config.yaml
arch: "transformer"
model: "self-supervised audio encoder (BEST-RQ)"
dataset: "notes from a synthesiser with random patches"
train_examples: 78125
n_mels: 64
hop_length: 160
input: "log_mel"
win_length: 400
codebook_size: 1024
mask_prob: 0.05
norm: "rmsnorm"
norm_position: "pre"
activation: "silu"
mlp_ratio: 2
head_dim: 32
fused_qkv: true
bias: "all"
qk_norm: false
parallel_block: false
inner_norm: false
drop_path: 0.1
subsampling: 4
layers: 8
width: 320
positions: "learned"
init: "trunc_normal_002"
residual_init: "none"
optimizer: "normuon"
muon_scale: "original"
lr: 0.0094
momentum: 0.9
nesterov: true
orthogonalizer: "polar_express"
adamw_lr_other_params: 0.00079
ema_decay: 0.99
steps: 9000
batch_size: 128
epochs: 14.7
lr_schedule: "wsd"
decay_fraction: 0.4
final_lr_fraction: 0.01
warmup_steps: 900
weight_decay: 0.03
adamw_weight_decay_other_params: 0.05
Rows from block 2 of a small self-supervised audio encoder (BEST-RQ), named by matrix and row number. Rows with one number belong to one neuron. Each number is 200 + 30 x the weight over its row's rms, rounded and kept within 0 to 999. All counts start at 0.
After each neuron's rows are labels from the 100 clips, of 14976, where the neuron reaches its highest value: "responds to" is what is common among them. Only what is clearly more common there than usual is listed. The data: notes from a synthesiser with random patches.
# fc1: MLP up (model.blocks.2.mlp.fc1.weight, 640x320), inputs 0-63
# fc2: MLP down (model.blocks.2.mlp.fc2.weight, 320x640, transposed), outputs 0-63

fc1.608,216,192,187,249,201,226,263,175,176,216,212,185,226,154,203,196,224,196,169,178,181,208,173,170,135,164,198,267,224,210,182,123,275,235,224,144,178,163,185,218,187,137,221,229,215,178,196,226,203,267,215,191,153,239,159,260,136,207,190,212,160,220,220,186
fc2.608,233,217,189,211,151,187,169,195,193,196,214,225,191,207,195,188,237,188,179,185,225,250,177,196,238,181,218,187,200,232,148,219,183,233,244,238,140,211,210,214,175,255,210,201,171,239,230,209,226,193,163,160,198,222,256,199,208,234,254,189,200,176,182,222
responds to: gate; high-pass; pitch class: D

fc1.617,207,182,157,265,209,214,172,216,185,167,141,157,213,174,204,184,226,264,219,229,219,227,216,203,126,254,196,196,194,234,217,236,192,190,202,221,202,157,187,179,232,213,221,234,212,177,222,281,218,199,170,199,168,194,162,154,188,147,179,157,216,165,164,216
fc2.617,183,204,182,205,166,243,201,241,223,177,195,187,199,242,160,190,210,253,245,201,160,170,162,246,199,206,233,216,205,164,220,179,177,204,214,212,187,245,193,146,176,230,220,149,170,160,242,201,287,193,187,243,172,236,209,233,194,217,189,154,165,161,186,189
responds to: gate

fc1.467,262,235,156,209,167,247,150,221,213,220,157,289,181,235,179,226,244,229,155,228,239,185,150,240,233,142,239,154,204,186,188,185,216,219,216,207,173,191,189,214,203,186,138,231,232,232,189,194,241,167,200,204,245,173,257,227,180,177,220,179,147,175,204,198
fc2.467,215,175,165,214,201,197,139,174,159,191,197,224,168,175,264,231,199,217,282,204,252,206,176,210,200,260,252,199,210,181,234,219,192,210,198,211,169,175,223,164,175,186,251,236,232,224,161,206,210,223,190,234,187,223,212,163,213,213,188,223,206,235,186,165
responds to: pad

fc1.0,239,196,203,214,223,208,187,211,181,182,200,223,274,231,174,225,212,240,233,170,205,202,203,195,177,193,183,196,174,252,211,190,121,191,236,167,206,230,224,220,173,200,206,183,183,247,207,234,203,265,134,202,224,158,229,165,196,233,250,226,149,190,184,146
fc2.0,240,188,244,165,207,229,132,168,194,207,162,136,209,222,212,181,206,184,256,265,229,251,169,156,226,138,208,212,192,203,207,163,206,229,197,226,211,171,176,192,207,172,167,183,171,222,205,244,155,153,166,200,229,232,206,187,237,169,183,256,199,173,217,221
responds to: gate

fc1.631,183,240,192,237,150,207,204,188,276,157,225,194,247,183,175,164,192,174,201,201,202,220,213,149,161,151,177,226,192,190,192,171,215,163,181,196,209,146,215,185,156,174,288,166,187,197,167,188,161,250,225,167,179,192,156,232,235,226,225,159,138,161,203,190
fc2.631,226,202,189,148,218,210,202,179,186,161,181,215,192,255,178,210,186,184,230,202,198,196,172,150,191,173,193,183,214,228,230,169,226,191,144,207,201,164,236,149,246,201,185,165,208,217,291,235,215,170,237,271,149,155,182,248,223,191,206,194,162,207,188,243
responds to: gate

fc1.556,225,189,261,160,211,211,172,219,177,210,226,174,224,212,182,191,195,164,247,170,208,197,169,218,216,238,219,176,136,234,197,196,203,210,160,160,173,175,177,226,233,181,220,183,243,150,203,221,188,153,161,152,188,226,215,255,192,224,178,210,220,148,164,218
fc2.556,256,187,175,172,209,168,224,231,238,224,202,223,212,169,221,166,190,176,189,196,126,174,239,236,239,219,205,234,168,147,151,237,164,157,215,233,250,217,206,164,212,187,154,187,261,183,165,191,148,233,200,203,201,184,208,176,222,196,140,164,184,128,248,180
responds to: pad

fc1.110,125,240,172,181,230,194,220,216,194,161,218,190,209,162,201,169,200,214,194,207,212,194,238,178,203,228,184,208,246,152,207,150,199,236,208,214,202,173,173,166,178,222,200,191,199,251,144,161,173,169,159,186,218,255,179,228,247,198,217,174,180,169,199,154
fc2.110,217,161,193,188,237,239,210,189,151,207,234,209,232,207,276,208,213,237,238,185,217,171,183,269,223,183,209,171,260,178,245,190,237,239,241,162,163,243,242,203,195,226,211,180,176,235,168,172,199,187,186,219,202,182,186,248,153,187,225,204,202,178,224,195
responds to: pad

fc1.11,207,210,188,198,221,197,195,178,164,219,158,187,173,235,225,194,161,216,167,222,187,207,267,211,163,224,219,202,158,175,164,228,174,205,193,236,173,232,223,162,133,170,201,190,224,178,205,193,131,236,179,243,198,205,194,213,186,160,181,187,194,182,184,154
fc2.11,280,155,183,155,235,155,190,151,186,151,181,240,213,210,203,155,200,223,214,197,155,179,137,209,193,203,203,209,214,183,166,201,214,214,186,128,217,160,170,191,246,227,157,190,177,184,169,188,195,232,169,211,191,186,227,198,190,204,233,176,177,247,206,243
responds to: gate

fc1.563,238,228,156,230,190,225,173,214,163,185,231,204,201,193,134,149,242,178,142,193,151,233,189,205,210,222,259,214,186,201,237,189,158,212,163,195,200,182,202,233,186,178,188,207,193,233,201,216,170,161,219,245,153,217,192,216,201,164,196,201,222,270,160,183
fc2.563,238,174,166,228,190,168,196,195,231,198,202,277,209,167,164,166,216,205,186,256,211,211,247,138,163,198,215,166,221,230,170,205,194,206,271,162,227,201,220,129,162,217,184,186,247,272,169,171,211,199,178,218,238,190,199,156,202,164,196,176,243,213,187,151
responds to: pad